Weights of a small masked spectrogram model.
Model: 6.02M parameters, log mel input, encoder arch vit, encoder norm rmsnorm, encoder activation squared_relu, encoder patch size [16, 8], encoder layers 14, encoder width 128, decoder width 256, decoder layers 4.
Training: soap at rate 0.0035, 10800 steps, batches of 384.
Data: 78125 training examples, 53.1 epochs.
Rows from block 0 of the decoder, named by matrix and row number. Rows with one number belong to one neuron. Each number is 128 + 24 x the weight over its row's rms, rounded and kept within 0 to 255. All counts start at 0. Numbers have three digits each. After the name is the row's rms in percent of the matrix's.
# fc1: MLP up (decoder.0.mlp.fc1.weight, 1024x256), inputs 128-255
# fc2: MLP down (decoder.0.mlp.fc2.weight, 256x1024, transposed), outputs 128-255
fc1.892 028:149139106124160137153102160071123158124137143158145126147142156124130137125109117143082146116133115129125148126126123139119100135115117104108156112135121131113147125111178138131138137141134150172100099137139153114127087095124078107125130142115170122118090087122125094128127177135142119163155126158154133118107107114117108187134099144134168142129121091159091103131152107166106126131146
fc2.892 031:143108119119106123144175168150150113158151121133096094173125082107163135145131154109120143115133144144107138141116119105098127111138106133115054135121139101128146138152142117157140092133134083113132128135121138097117129132163103129103193138100138146186104111133134098122115117139131156133137118098139115105193110195092125116154156157095149127140118102118052138108134148146114137146114
fc1.893 042:153162113134164157117140176144165145132169141119142094136103122128142130134072111115164118089128104188111115129129106155141106153133157108125112146153145125163161115121081148169117099097127203144160131175099133109115141124121104119109106102146117107122160153128141156120109126146126121140128133144147123141115107143102139113158104019132182122131115136133110114076129098124141107113165
fc2.893 040:111157128106146110108116113146076173115161095133092133127145144140166129145085145090126110137131149107127122155124123134124144119108153123108093144113143120127126135154144115135137165158110158094131134169115135161136119131163153103095144155159145153137044086119130129127154156090135147079143153098155109150108145113141115150145092157095103106125050094115093140166145159171139131092129
fc1.894 097:085097143157102133145108101113134142134117124168154138120134140131142144119119091145119122130071137140110124169134135145127130143125118154084078130115095149141140147159070171105098132126127171155110146166156130126139126125123098115118160122131140065120122135119155118114141082127121113159125128133135111190114130124139106180109118103093149134120162132120109138083125109159115108122132
fc2.894 091:148134119133108142137154110116123112137113136103098135080161107149139163140147163120157132146143140216114121109118141122121128110113102015108131138101105175138132128087137124143081100139152117130152108114115126110100117135109123134155156115128165129120178127162119154153145058076120092099106144113115165137150132143160106143098138114118110137174185131123078096087131147099114118101141
fc1.895 053:105120127092105099135097106100126114113128094153131122095154131112141147096144129127145106134158128115151163158136097160162142109135143110137156087138150098126100099062156120166161115107111106071134128128139120133160108136129124104162114172108130126121129139157082129122105125111122119099135096109134095142126154115162133151106102139148133141123076078128158143167152126121143151130109
fc2.895 052:065132119161097189123125146101156125128141162116164185087132126132128114130146126140151128095115147156124135141146111162135122096100115138138144104126141154132110141140125153124138139092156130120126172107104093139124133095133141103085115101138158094086075128119138154104139127158120125122118141104148152139098108099127124083130151131093126128122161124132105151172124113086123154143134
fc1.896 035:113058113069109126097110151109165145115082130161103133172142135126123113143118111142156109133157148164117129139124157126139124110147108159139098116059105195111129127148127135110133136141170147202169130164189106131139106065125143104115138151109085141126097172119125124140136140176108127127112140130127130144104117132147083165145109157132121106139143100149152126088115127139121141103138
fc2.896 029:184106158094116120144153090125111136132115107123157116102132131116162121107128150144109117091136145166130150150105152103092147157135097118178128114135131098160062134104109088143146191147113089172145152137109159103100155141097110077212149121137159115141129137089148129124127107125135128100131115119141150120126151114124134142131163078141139113133126215120111124154140149128162129129161
fc1.897 470:141124130144114102127121111145121132103085130157153102069142127132129117129133109116142125110069114114127132148079121151131131140142132138186166119130104127135111117135144255135148132128137153119140086152111117127139108095144161120120136123118160131113138117116177148141122145150131135116147128138134134093101141165148130141105117125126138152132138120124190132159131114158139123031130
fc2.897 463:127061139139145129127113144119145101125123147129116158135139100131131118111140114122117133111127116106125130109144136133202122152134126043120155141122138101125130118125141093126111228110090153130132137087116109157123119138133077116133143119110106143124129125119121122138147146108144125101124154121113128142150138110117146107081183111124142130141222139103139129134130149083118123133155
fc1.898 044:157123136128140122127120107106150141119115127126092093192107108134113106175118145168093120120113110167165117095137149150157110110126108130123115176161132127156128131135098160117132110118111159116102111085093114095114090102112151149130127134111122168144118167095120145094102107148140127132115113108106125119095087111133101105099123124092139115168115157150098121105081095072131126109183
fc2.898 046:111166129139128123117126129165105130122095118142149148149142142117200135092127065123131121140139089044135125177133115123166129139129135157117091110119135127142144097120131116148163137115104132128075110151162123140116102178156127088075146142151140119144140103129126120122121164139151140126115140101099102145099115087132162114093112131096108153137103134132172191141119145189105113096110
fc1.899 037:154118086115115117165171153153120154132104122171088086107166112120125095097117159114139106104103103093144116132106106120125129147124143140147116125142125116130102136110090156141115135135125084157051176133085087056106102136145140159081128139113120132136119099114137146108141146129119160127115151131154148122135091139098117106115121126117119151134130126125157127160113130174122135148139
fc2.899 046:131132124117131141132116152162174111136151161128156121127120128108109155102115122132129105108148134157109163153122121064168119148152089156152129093138140197082097143103110173118173143114071116149125144156135131155123132155106108121145130172124131093122133145101151137141093124126122124140141136127118124118165099145090115155128095112150148052110153163110089141174113130126153152119139
fc1.900 037:131154116134100117108102155125103134116121105175129144147161152115137145128124109129142120103176137122099137152139114158153133135138125144077138077158100164105120110105134109136108107121115187093117159135157111107123089124131114102136099115131106149109079134135130150099123105141127148089128155113128132111124091157170125163116106126102162143124129117128071127132124092122101134182139
fc2.900 054:095136097102090104116109118104118113105140129126082113144096127107153114130163142153128126139115149118142124134120152141152128119129122170125079186141135162104145152109117081139129163145133165108118113108131123124158122090101076152119169121140095150152127122160102106119151144094141166143111128162104107160128133183140085131129169147119135128132132111135144071079136145155105140103098
fc1.901 050:161139132127124153155089106128126139135138152094120133127173119119116136157100144127164124134105130016137122108119153111133148110129110096154231153122115160129128122131141183087151150151138094117141151054093150134113127118128118117116113115103110152129088136146137095116127119183122157140107131138119134107102113115110126123157142168125125123107121127133127140164088137139112136138105
fc2.901 044:110127150133123141124101130121139100146145135100103145155126122158187117133146136125119136120128134094111119114134107132105114148128122195144095140136133155129161156176129089132155155111095131124113085141127136108152137080166118126067146115134145123113122119099134147123142101116100151122115126111148110079154120110134148164162106111110114142116053147115149134134158113101128100142139
fc1.902 040:196120123158158150157131122126133105157120133097117145118144126152140144103132157133125141166058152097132123169136118117126142115141135133156078144121164097125099115108113138137151144125107060141134100084087122133124121102151124126132121136118117141109118146135112107132120153128096118171105140126139121095115144155120142116100149166115132121117144078088157133037132155072175117117116
fc2.902 037:156138115118170126134140128142145096124080129117175144099134138139101144108121143152204135125115116113138142136105124139093122134133100042144129151138124052109084134108120124114114173109092086136127173121133136187106144194114141155184126152138144153111152127128133122135121140126092110147156130134118146146132151125115132128081122155141126119120101173096177133149140112142139137135154
fc1.903 252:123103150166127121128069128175136110140143124141113132153125132139131138131117139124149119108102101050147140147079122138143127132159121151133100123109133124132105128131114176164155125127108118124167120152116133104135166102133151142103136138143132130125155131124136111120120167084142146089129180148132150109124193136135118125117128088116152154149132120106053118132136126133133145091150
fc2.903 287:177124133133132141120120099111142102147092089133118105075138164136155113131140128112137128146128122147121156080142128145108118160126109033097135105107135136138117103167110178133145130101147139116132118045120135106125125116127072142064127118110175105122106129112121130123135098101149115119132135158115140115105099111114145123096178125158120173143157013120080120140069153091154095170122
fc1.904 036:185086063163101131138086114105117138114179129117139107137129113134144143118139112126123130136155147164118138098123161177129168116091140143169091129137147124128128139183153113136109139115131118104136091077131138157124186118117129165130141124124121136146124119110099117133103132096099164124089102105115159130140131148140132098144121128137120120117103114124022126134089135106146095085131
fc2.904 039:146136124151147117117115131143094168116119140131093141124125152100137101143157173153157157151123099174095114193085173159123116140117143137132169162128107157099145109147127167125135118140094157145101136116070113102157089120156130137043144131096110151152160150143097105133144095101135123120140133147084144124121110173174120139116123145101104108123182143147128140115104128109096134159133
fc1.905 034:153171184047108141140155110155115117131099114142134144112136119151124144126146131143154117166094154172078138140171135145149132129151126104115145124093167112114195157111098147133145137111119162146137145162145123073116101154118108098182091101147129114098137117087099119129118133155179142127143136108160103165114111088127143135141098160121106139127130106110167116171144103134136140165103
fc2.905 030:149117129124118148101092173134130133142101114126152125118117106077106143091111099152144130145138120132127144194120103091115123116108160175108140102150127140131096155091127107138146084154143093158120119188159106138133146162112106083184147087140089160150108145116132137118124117161093135127144138174115087127131114140105138102115054123128155133111150150102159136135105126147150088087136
fc1.906 037:159133122127157144127131078146137119139133110179179159138133135128107150165128117127117123141177143120101140162156115152132107113155140138115096045100149168121123123121116154106133108146131111156242139108138096126165149142161120120121122136125087111111070140163113154107142131128133103117143144097126108128127145147163113187180096118102129121113105133118131144076118143135124128055163
fc2.906 039:083109085120124129119143133167133109144141117119086112109099150169157120150110152107112140147110168154131109109094135129172093134126067085098118126112136178134141188150111125147100129134137168116144126104144114129143116104153128134083117102124144120134136098116092120124148096097131128151120127130125149153098114137147140156147172162146114160152134090153149059092089128088112158116116
fc1.907 046:141112151144120093133136123139136130119103109158133146123115122130133178134119091119139123127096120164109126169163119127149100107155117135111119052116127176122144144073136115106095110103147135130126089146145126137142085128137112104131129119125131129122099133146137148096141126136111143112149123121138107178130130137148099179102090100101171140109145081140118124078180108134114150096158
fc2.907 052:116127103148116131154112137142126152122164133105116111125122116109112136151124138129096133135115151131113125128108126143135134117132138113139042170122149068122144166100127108090087117119166101151156142123114128141114106129105080167106119182105103157148155124165130098088161115148153112137131121131160149121121117195146122154088112110133140108134145132143130073138155148066133116147122
fc1.908 050:116109088129155141103114134135137151135148105109157107133175135103118110111137112113137128137236113087135134143100122128107096134126121137140057143136126122127140134137148167090134111129119120151105156183147150105145136146126143143125149156125160141141124125140189166112129129076134113153123132134133115111131132128142133120085147036133149144144132147125090151145129134137157123082126
fc2.908 046:174087127133143143131131098137110149149132126122101107152117137139146117150133141077141137150114132157126107132157161107118131089125109116142131145130120123127145124112147064154103071128102142148100054159138110125134103167144133139006134104128132129144126130159099112138133093140111118119106138082139157144115094135154165124125115159099118128131156120145150093144141138136088146117131
fc1.909 142:119138164122138125109155103117126142122167137127134101142124132103106083120140115148129151126114175117102123121139131114104133138153136060112183086118134104130153120160148113152120130140118117153127117112125099126120105182138130109125120123150131125125161140126127156169132150118147130138129123129121165088142109117132162135101139187122133138155124142148102142212127169121100101156092
fc2.909 173:183122119151123114118148123128143131141137178105156095160110087097172144129109118147170136137145095106123129085106115131126146150102171137131133081132145185116125147183129255119136070118150112145100146128153110106132107114131156109069105110117129109113074149144116136114117105113122077140153094162143095120123119155107139118161104084149118107128127100118149139103098104147116153106131
fc1.910 055:077177119092160156100146113162137143131142112123100113118137134118102144112105132116140117149115178071139145107124110134125133141130150098124214147131111115103158107089121147127146131131094135114119137200114129081105107119144143158157145134126131115124127143117139141117112135112147140124145140134128065137144134097148134127116112079108109114158114111133123110144121128120135109128145
fc2.910 050:090118105150111122130107180104150163148127117069137169140133096108194104107099118128126125112146123147128139113142134132139149126088130185136126100121103138117144132097118187135127116110096098112143058110115130102137149177115113139107144116120112129170150127137103112100112098114139133123153112163129117097120152169127132130137150100125133135164103172129089091119115161112130121137124
fc1.911 048:082084151095120072094121072149180103117060130142119135095084140146137124150125137166115129145087124137111137108155132126147162101137134159142112154106113142131099111135134155126108141151115120103120078136115085153128145113114133143153136099118092125117143169110107132134097145151130124087126147090133113131129155088122110126117133092102107115109105113106090095103127112097121114111152
fc2.911 041:116131170126086150114109135100131140145155101137176135121145179135085118118136133134072119128154123116150166125172125095117141126102154123146177120109119165142116131153128130091141151127146115116163058115127123099116103120119131098197098117172107103140115151096136182092122162102130110107094116105099125179122099105099157080133145096150141154107073124099162125121130126114135092091140
fc1.912 035:129091149142080068085132099117103121132086124160146152144148122125131153115126116111155125120103104152070144168113102150111120103130134180150137098114111183112121132146153115154135146161182130139160088124143097139155080113117103170088118115112083129113085112159145130111132147173151123110136172129104146122102135153123091143119107168108131130117135115151133124101114122113085129109116
fc2.912 032:158133169137150126118145104124131138130090140149149144120145170133057097139101113142152116100102113116139119162132139095109105148151189139135163152095176084140110134116102138122122128114078136158161101107121123171136109120153149154118109137144144115105150156101125169133116162144126126098112122115118124116123087124144113111143139121123140152141118170100145077174096081165132085143139
fc1.913 050:202085066116153167152130172110122163131131112112108112139097149127151102121122115116112122110155132165113136159131131132137106137145143132128034097121122120138131137170117075138114126109115131155169107129075154110147180152106149150114156136113120116163146124112155120163165148115137163137129147126136120099126104160099105119129119108133156135120116126163064143139119139128172115096150
fc2.913 052:171121152125136114115118090074121104125099113114186131091095161136079142132117139119145134139136145141137115151139161126068129111104133123138159082117120161089104067116111209139138160141051183110130206152130120108102119122098169122135111112147095182109122134104146132157152128117097118123145122162114136088134127100126138127095150113166127130106160134136071159171083105127113149111126
fc1.914 047:102192130120155117139148130157162133159121110149140102080120132129108172109125082149148151110137163142191173121113116135123088120126129128151124100134153080132167127124107172128119149117120076144137102179137150104125141155153108158160148166099131125153161123129106135125105114084155125139133089132145105141139151115137153124090126093112145174137125126124152119130158119116169138117167
fc2.914 047:098136105156141134119114135121169122102157138102121106177143070105151113122099122143120133110128138129113138124106073116139152145144065160117100132140123133112120125126117130089160119115105092114120138100132116101120069158176122121110108147097127108127137122120128138105121132119145155130154064145125083116131171141124118162149156091106153119139139093113138110130143140146132123177166
fc1.915 134:151128114155116125111142083117164143140176145132159105163158116131132108143119128084154162130255130149105129100125126124123109143130161110124079143134123127119139111163138125105132108131134132157102140173125121122108156123126133114127156152161132084163133114129156122137127088117137104098116140116136129095126109124142129128178131196147131123124139146134160134178123116150151112105110
fc2.915 118:111157132114131146140145161120115137099122084089139153052136115128113122125160156123104113100127141119126099159145138136117127126151167127126177114110123130137125104056098067105096125101136126130122155102135123139131142155090110133154145149116129119106131154124151163119116165125134146145128123137123128115114123148133096125134149079136121117115149117121112100149177105135153127108130
fc1.916 042:089099119151184118086102101068123135132131161113123137149106122139143115118129143115152158112134127155171121092123122141128121137111139117121126177161131096124157118102120066107087129113094123153108105163186187192149142107124070093087105134106128128134162120122147145126106121112126170150118099137133124104132119134098133117154132069146147151148106163124088115094147103109149115116152
fc2.916 043:063119110127134146150109157117149107142129109114155158172142129131138143113115106123075122124124158109148164108115143138119132137124007172108189147119143097148133164097123147129142113120137117124148161118151176127118136124117089143130134181109131125164111135129149126104162176120153124126115136128149095123104116115100120119119098154104144107106140078129130118101168120183143115155150
fc1.917 195:113115132078110113134130091130134087105055095127139153090092122149136141132122140160130145118119120057146157090143112110123113138144145101118199101122110125133115122111115155156127135115150123113128090161120143133129130162137109121153118110117087100123145134152157113138147139136146099117143131125131154152123136137133130148187132092128115129141128085121151079093154116118153142107160
fc2.917 171:116109117135132144117108112117132099102098141114154149118115089072145133135106079153123125145115142117153116166157103079103150122118150032122133114118107093143128113136137084093126104134156105123141117113166141118147076153150107126152116105131126104102101137111136142127149122109094115149134147151145167167128113160132135131113136121131139156145134103123131136170111128069126098140149
fc1.918 085:078102081126144147157153152126119113126119156168118147128131153143139143129123153114136157121086147110132130122115124120118144160135145071122174151119113125117154130137143093135150114130117135135107115080103114123134123157140100124099138134130139093128166118124094106142122183079125169143158151138118123098116096079107145113149117126125152145122146126116135118129128138143113105131113
fc2.918 112:169090151133154116126130119155145118112147127122163168114137148111102135135098146125130118128113139165134148104127110080148127121141126184129124098113135142122113177118112116099144090129104132144142143172142121149095114129141112102133075152097123107120147156089128155112104150142101122157134145116112177133155122143110127121113132091142151083137131120114111148191103131130119100104131
fc1.919 049:185145123160080111118130128107143174120092159113116128148147111122128118134102114128139132138031119104160129096109125134125147130114127135162144141116142121145129141176126063147124152148141122149161137142103102143123174105132129107121128126114136109132139146133132117148121144122126181144106123109102138160110126119091128112149151225109110118122100172140151168126103156105123148054122
fc2.919 050:076126149123099119122159147138136108114125091149147112139128127130117133135095116141102120099142134150132145056156104054155124158120154190107127151112163144100133111149110167093140109141136080124125099136094159104153104111121083122137148133117136124116141152110139120075112161123142128081108106084108086133171141109105099125115137155132153107105120200146145091128115153151143122115118
fc1.920 036:109166158150105110119113137141128133140108150127153158138139138139117127136119120124118143138086148085134131141125125131132111116154144140078113132112147185108118141114150155113122134136150118160129134162177088163117116086142156128132161105126113134119089149138146146112142127120130108133139117125116121114129131125142114185146086067145147130145143140134145103090130091139107176113167
fc2.920 034:116126111098126110141137110127122107128098141157149064111148161148105131109107119121110121110102152108159122159156168153115127114160117163130129133122159120119110117124106116118152123182089136154177150145134154107116137129132118125186154129092114144156131104138122135140118137114102133106129171095084123154134155133140092111117131129111148094128121121131171132135134085179114086135108
fc1.921 051:132164141130102130154140183157110125145155139165087113115149099128110102130122152147127132133189142132129120154128124129130126124111104152086177171122135123141162126114092214140116129116130192100096147123130120104115138101111164119115161149121140159131143110097105122134107094111135122118116141156151126128132101115126131104113138000138182134127142161111144146158121123183135135121160
fc2.921 046:166155140129134153077129159143117119137112102125106164088130145114083137099156127148132136134122131139146152151090108106232109128141149121103125137097096092106153120147134100125127179184130090128135096120132078158115110109119137112153137100141102116166151138167099148136101129135063120161123145150071116155184147139139135114093139129130113124143146119126140155122125120122107129121097
fc1.922 027:086128173092116113125122102112145128104143163109119101107122128129110113109127103160121128142175139167134135114106130138144120098145151125144088102123190137133149134133095160102137120104112100125077106172170146135168116160136144120163153157096140143124132128103114144138112133111147124143134121097139095123093110070119107137070089081084157118133105117125099135133125130105135128086159
fc2.922 045:097121123110095120130116192080182124120131065133138190082139141117090116126096116151123123111116159130151148126156120115136138149151130133100110117091115077135101089113106104116162160137146117134151159102116135109134165094103068131220114145107086138133122148113144140082148160133131129129137133127132091147175141157126095108075143128121162131126139119125127114160115124114140083134143
fc1.923 030:125073091103123102104092050152114084151103123112154145109130127118141126132100095131136125113164125163103140149130121143147114112153146137083180053138128157125116151091160091105125109148117158137184156133155100158143107154135157152158129124118075100121085137157131125092121130153122128108121119124095139124123134142135122122175069170139121112122121113124170141159107152136103131130119
fc2.923 037:137137113156119134132122146155130143127111162121080097164140172129086155134144146135131136120114107116105082163141160152138128134117168160113119152154157090103149129140138110161142179128107105137110067110126109165128163117126127130000135127121141130088107112134119137127110124097143136155119168137144175119154136157136103127129102147119101112160123131111115114106120116100135128125116
fc1.924 043:121146163136104124156102116156127113127093118144110133135117081091143151128113136155132113088114140166134112151120147130139153119111129135098169149119067149120097117122114115114143131113177165111119113135125092142145120154159154153133116116139069068122136125141136101177155124102136124100116155141108144108144155152100156129163137094116108118116160126117128162147108164116087098184165
fc2.924 040:159127127129102107117138061123118144118094126159111096115103120125141107115140075143143117115118113070122119173122145183146106128131188129210145123123129121139139122158128129133151134151131146146115102123131148116137121124112126114118154119136138115127055105116100121148157122122111133106119133174108160114075136135129102099133135111135115109127113135107126154129119121097108159092129
fc1.925 073:085091112149131126099122041136153139127095117081121135120116138113136116125128146106113121126208099146144099131116136136120144125118125160150105121153139123129133131094148086063132143132108119122079139161118152137136128159093132150141134150132166107140109120127175145148128122128132132107124111108090128147120141111113143095096147181140116135148120144131107154134113140108149093137083
fc2.925 062:166102122137145139120168203127111201136138146124133144104127110118114144123127067150132135131123121096140127179097101135175147147124215094122073136143119136124135154123140149119130096091121124144142062151164135110151107114131144135100111109153115116133100120164142135141119160131138105142125147137122063130128114123116154109155101136125113137120075124148244143122150125116119163171119
fc1.926 038:115138073118127126151139143106131126150129124153131070159115146122146149133185133125139135135119135129088136105130099114125117133126120129138172088130137149116096152141172128144114148175090118097180141117140111113145127145115092140067143134099127138166088105160108142125112143121072145131112133126153153122096127188173122131124123110142111103142140084109161145109099135143114115082138
fc2.926 032:137155117136116157164141144128157125134143181146138199108114132107111157142116133133150132113131086149150100143133098125147110134116141130149138157124135120139125145137127147121138090076108109092073138120162148153109147121119117196176115116128158125102128144140140126153125121136139113129153136153101183104134141115152137167136159133141122155123081181155067109103144111137140107100106
fc1.927 051:101125170143097127131071207157131120120140159126131126120114131103150130110139122144160130132061154108173124125125132124120128115140145083163167161142132106101145131143121074136134138155155134147166101172125144116126144109126158136134124112112169111133168165113127149129132113095138134143119127145137101089123130155125149113137135023098144130098124142141100148104127137118119081169159
fc2.927 054:114121119125106112127134130128110087123147050121137120138135141117126107133131145140080134109119124082152136155106155186200112125127120169125161133112130121118130122168126168124146092099156116135133166147116140162134101105124124133106122148103091121171112117146132103130147158158146098096104129160144138140105112133173132105103126114143107130091138120140090054060064125108107097122143
fc1.928 030:094150144144132142144118187116093133138109128163161141175154143131146155132156114128124143139060110082124124106134099142156147099121111110135153091140136142154142154087125159159125152142122163128170136091090134112107110102136111135143118088142145100149112093139092116119097117104165143115121108152114115123113131152165113129140089162106109128139127121141203104116136118137109111158136
fc2.928 037:096131136090109135092134126105111125122145098168127114066124135111110103108116099125102125142126116133133127129152131110145114102155185126107084113091135145106148111117125097113148190164125151142142120140135120114131124115100104114183130085127096149143111120123120140111116158115131132125109132108054058155136097135125126090097145165140128167126155149171111106084120118147124108111115
fc1.929 101:120104124188096098112129168157154140137122133084122131133110132141139126124144128119190133139123085134125131112124129121132140121125122179186119143126136140130095129071143130093094134141135066144151107152155135137131143103118100140121157159128138176140099134119144127136146110147133095139132103138131127138124036180137117122170141141141080080124132123125119130130127134113145131085126
fc2.929 109:161132127123138108128136148187128136149103125146095063184140127120108104141158151126136129139122125120120103103126158136154106118132104093139129160113130026118146099190128077141114160136118137132093126119116126152132139166116131136093149143132162128135101091150128106124110116105132111105140153115149132094136127153138133142123112164096115119120058120138154203144154119093126109157107
fc1.930 061:061143122077122103085078066143102115114070129113119088110131134163129119118169149150119137129093162049130126132092141113159157144146105159170153111130130119120123108121117214109139131119125119066125179160137153161136099135117136152131119146107122131138137122113178148122134116126155169120145124125112128109141137142123119098088153104099190121128126118144113114171130127119137140103147
fc2.930 064:089144123140118151118122192118133191114169109113116155147131121136121121103130133148120130141151117139115105108126138143155135136154089098100156138147121112138131109164134118136144165138119127117115019096082149122128124102117098134152136148128139123085136139111124078175128143130171165118128125140115087129152140117139162131167107135108140130142134103111058129088157131063144115104110
fc1.931 061:115121121121171143143127126117115149103148166152102128140106129145156107133130160136132151131113128202096103132120133134123144132136121133152179146135138129141130141162072141179110132113130188107100106112084152121141131119093104117137103137129109115155136103080090150147130101134175155125146135142158113124111115100120130094169103094125133150135128160143180130195105136132154104123144
fc2.931 047:139134144121189104140127096122131110115162098114134104125125179111095118131155122117133131115121137178159106143133115151086119106110114142115124094114111145151124109076178107113157172161101161116119137154155131128134123145135126112136124105141124135109122135147137133144133133159099090140128130136139186116140143085124158107073185119100131126106153127175107119169131148204102181164133
fc1.932 047:103120093088101117141121181089118154118160131032114112150131137126108095114133127123117151141179153129155145100100108110118129158112146114160089174147146144124135124138126068113147139114136074096100176173102113128145111119094137119103159140131154140144118130120139111143152131136129130148122100153127150087124109131112142127104149162131131133130146140159151131134127151151137109162111
fc2.932 049:161092141110122121109135098123135128119087150140144129109122099132114109111127120143143121139129089134137138125129115140090107152136130117167156108119152167157111106097134150151116041152144123095151154133137117114139110143116152087243142089106158129128128129122119136146113123148114138097130122146081112108132118099135139097137122099144141111149155090109084138129099104088108155103127
fc1.933 053:155103094131131093150154134126121139143160156099084152135103129096124168104109145113104131128137147104113107126138129122127138144082140167158135140131114170149132147128080137120115113116151151128074140145104143093148130168103137116148097138146134130110147127106143097116144138157141160128141134143156168115132124139093112127168129094082143091164120131152101132108117149146146124086132
fc2.933 044:072105132138112148128135138119106151126109084149132100121143157139086106163102101100103111137139140094123144150155143157134133093117183078150136195138135125167143077140096118097108128126124171105154127174124088161103097111100155153105183103113121160118106118119140183126123140105121092106138117087139146154153096094138151130117100178133102153145119130143098140152099107112128126119123
fc1.934 036:094169130180199137134148168149160169162164090166150143141131140126138146147146111139151121101145117124160131147129105125116096159144141152127127096166107102137093124103138137134145129129129124128163146169136113121130135169135120181099108128136089115133120146157115199105119131110127145131115164117098133126148181134125120148084106161124143183146097129133108151138124114075118153143155
fc2.934 035:122129096166117136137137117157120150135112123117080116153115124109147159158129112134102123132099134076162130097095138144099136115125156181104105144152156110174153116081135087133109105129129097132161181154152137162129105172139181162091122145129099127144144142147118110112170133150128150141121132142144129144075103154159121140107135129119111097099114145150143101089123092091119111155130
fc1.935 045:116135083077098059109134112059114150145143115049097103140098113085090111105113114101108140097117120151099149130133125127103122139110150098104205121138097135135155120157118104127147100118116117109092125150129140150141130172137099119132127119147127121154159129135133136150138124110154154154113108111125127151107175105119112078152124145132109124144115144135162128162146125153118127136143
fc2.935 045:124140114145097106157102132120140154085146144151122125125134125148086114141114165117098123135119143126110124132135200103078106113102140159164102094128153105127129132049122145134135133152127141131110184142086127136129128109095098155068092160113115133144141138130131126100158083082147116111111155164152212134093133175132083112116096117136124100109123147117084104163123132111110096147151
fc1.936 079:095126164092198128087134125150153086141140093144144166085084145122144152108130102144137133140093113124134144114169106120136091129148124105129178087111151101115147136110160172136144132136117117116211074167140153117097138108129100150189111109128129118150143142132140130139120161123147104106113121111122086148132133087143139153107117078110128153118104110089131097142150118121172094119139
fc2.936 059:147114102125165112124134140137128121160126124118102104158139137107134122154129152116127132148119143154131116181136147174115126117127156164152139110142129133153149151092144044104097136138142185153148128139132140076131101153111108133075126116088114152147119135120106112130126106107145108141139123116140171136087143128127106170148123102129118133149118067143077130147138134124112173166123
fc1.937 052:144127095065126143086116100133117125101139142092106119095182124113113115129088130119154102145138139131171119142126142128122126124134118146131170162152135114150155120098095186143143114101136148105087112132114127138115144135126167147121125152125127138136149145124146148127114117173113139104147143149143101137142114099148143111153120000126138137123145139110109151167113129137140134167133
fc2.937 044:157116130112148117149141110135152166114131117114123129145137123160131154143128124131165132109134152117103134128123131091132150156135061184164157137108117159136154103124122041136124107156145101126136093135111148146124121114128141161094141134100154111086133127101119105090158160128123139155140118059128134099163172138147105114104161133136127121110100144107170147128129143158130163142120
fc1.938 063:127117144112140140119111122150156179127098088143142145157156105110132122136119114149129086124155115144136143132170118148152109106107110104153080118108123157120141133094151154128139132150112115137164189179151118098119131124112115123154140147112134152136063106114172154067144130121136092127118134129124091142080125141167114149172099108129112154092169127139074159156151097157148134123085
fc2.938 056:139127154143137115117132076149105130143119141132101133127148123112137106098161128145088143134136089167121118154103129137113124126121093135152119119141103116147150129142155128138107158122132146114105080095113125100124137136128140100041112137139150122118142107156079093169118099132134149127168136167125118078131127087163134174121139133078106133104111113153142155119163147108120166152154
fc1.939 043:140135124135147144114089144110120123136144127135143111173129129114121119162156108115096100135156143158142135098133129144156141119117135152135070158106107170127107147181162138150109119161166132112118105118138086173130156080107130107117142124117123150140100115108075128102137111088118107157126135130125095132091120138099138119149126088144145102106166161122120141137104121163104121159139
fc2.939 036:123135137102159135162113125122126159125148136122099181164147098131111114157155139136159166128140105142100153196144157154132123105114083056119113169138123122135116107136121133120117167106108140115087173107123123108138095116142106135135164149121149126149157141107157092132120101138159119091146103157123150121156130123100149104129125117169121079108124178108116105101069149094118118133146
fc1.940 036:064113081107092132122104143118107119111110054110108130119118106112141129115137131091097116097073125089120113164148115141143144134140144125128130071155108125103096125081113129120084123114131096127133200172146089124147133182120149132112108135154132127084114109139149123107135130171159116094132123107118123148126145178162120143115107117138128116134112113125127140084135118132128139139134
fc2.940 034:158118121189135137120119107152159129144116165124127112144128127139111155109123132099159125102112133149113115082121125138101121125100156151137107129126137113133127119126145177115128076121158115150103107110125119141112127101114166074118122148131165105096102127141158161095107108128119128103122117100158180141139129138145125140101119119104119133158084157110121128152146124146127121138133
fc1.941 066:074195155111161122111159151172191136129108119149121121115108154124133130137121114152152113145102117152153136108138133129121107140111123119125097145126149095119159142139141149115107143130129098142154150193146162117096134135149108180146125121132123111161134129114116137149123148156120132146114116137132083129148150066106146127078140118141110140132125134119145160059140140114161115119124
fc2.941 064:103147087144126116129127111184105110133143120091095090136107134099170135165111121105096125132119138111110142103108114155148120124113100088112116156145141124158122158130120115131134099135160134132133116101137138119122096142157157144023129158123137135136126112140115100131139134149134146153143113172150107130130118139147124152119123149149120103115187057154127073085138145122143127148148
fc1.942 112:131123117132165098101112080119125103140141114120136130153145110141130160121138106122171110153149081097116132130145124123129118106155140129134115075135150125110105120070137128138118123132116097164129131130131169131133140109100060123137092103128092168132096128124176135106141126156115098126107125124113131140129088104132121145165112188120130104120129160103166139166125127156151168147140
fc2.942 127:207130134126116096135148104163116095134099099119113091094143174149119126126135112113129125133135151126130135091100127105096098108112127126131112113116150061128132142150133084137109105105114122135144102075119118170134176199114083128112156104158114134139137138120119118167117132119129137153124127141145136143113109075118150148158137154151130140123025117127164080125132131098125116147121
fc1.943 034:140158137085180174131153117157144142152085094193155163075122171125131136127138099158154129147157118145113135155112129114129117122144110088136149105134149119127126120128154195128107103135134136149236112102101076107115115130127110157149141105152121096113105142131111100134112158186128103118076150137139125145125134118113124135150130080126096132119128138112128105140127127116115119127146
fc2.943 030:075123139104119126086123096113146130127202132135142091185106125128123109130154097146133117103135121119122132131158131108129125112107086149120131121095130164110159105108150087136150146159116147103119104134109104130133113107113131065165135075158105121144103149124131132119120154110120109092108116073082099152120123092125131122169132148150141103136095095130130122108119142138111128108130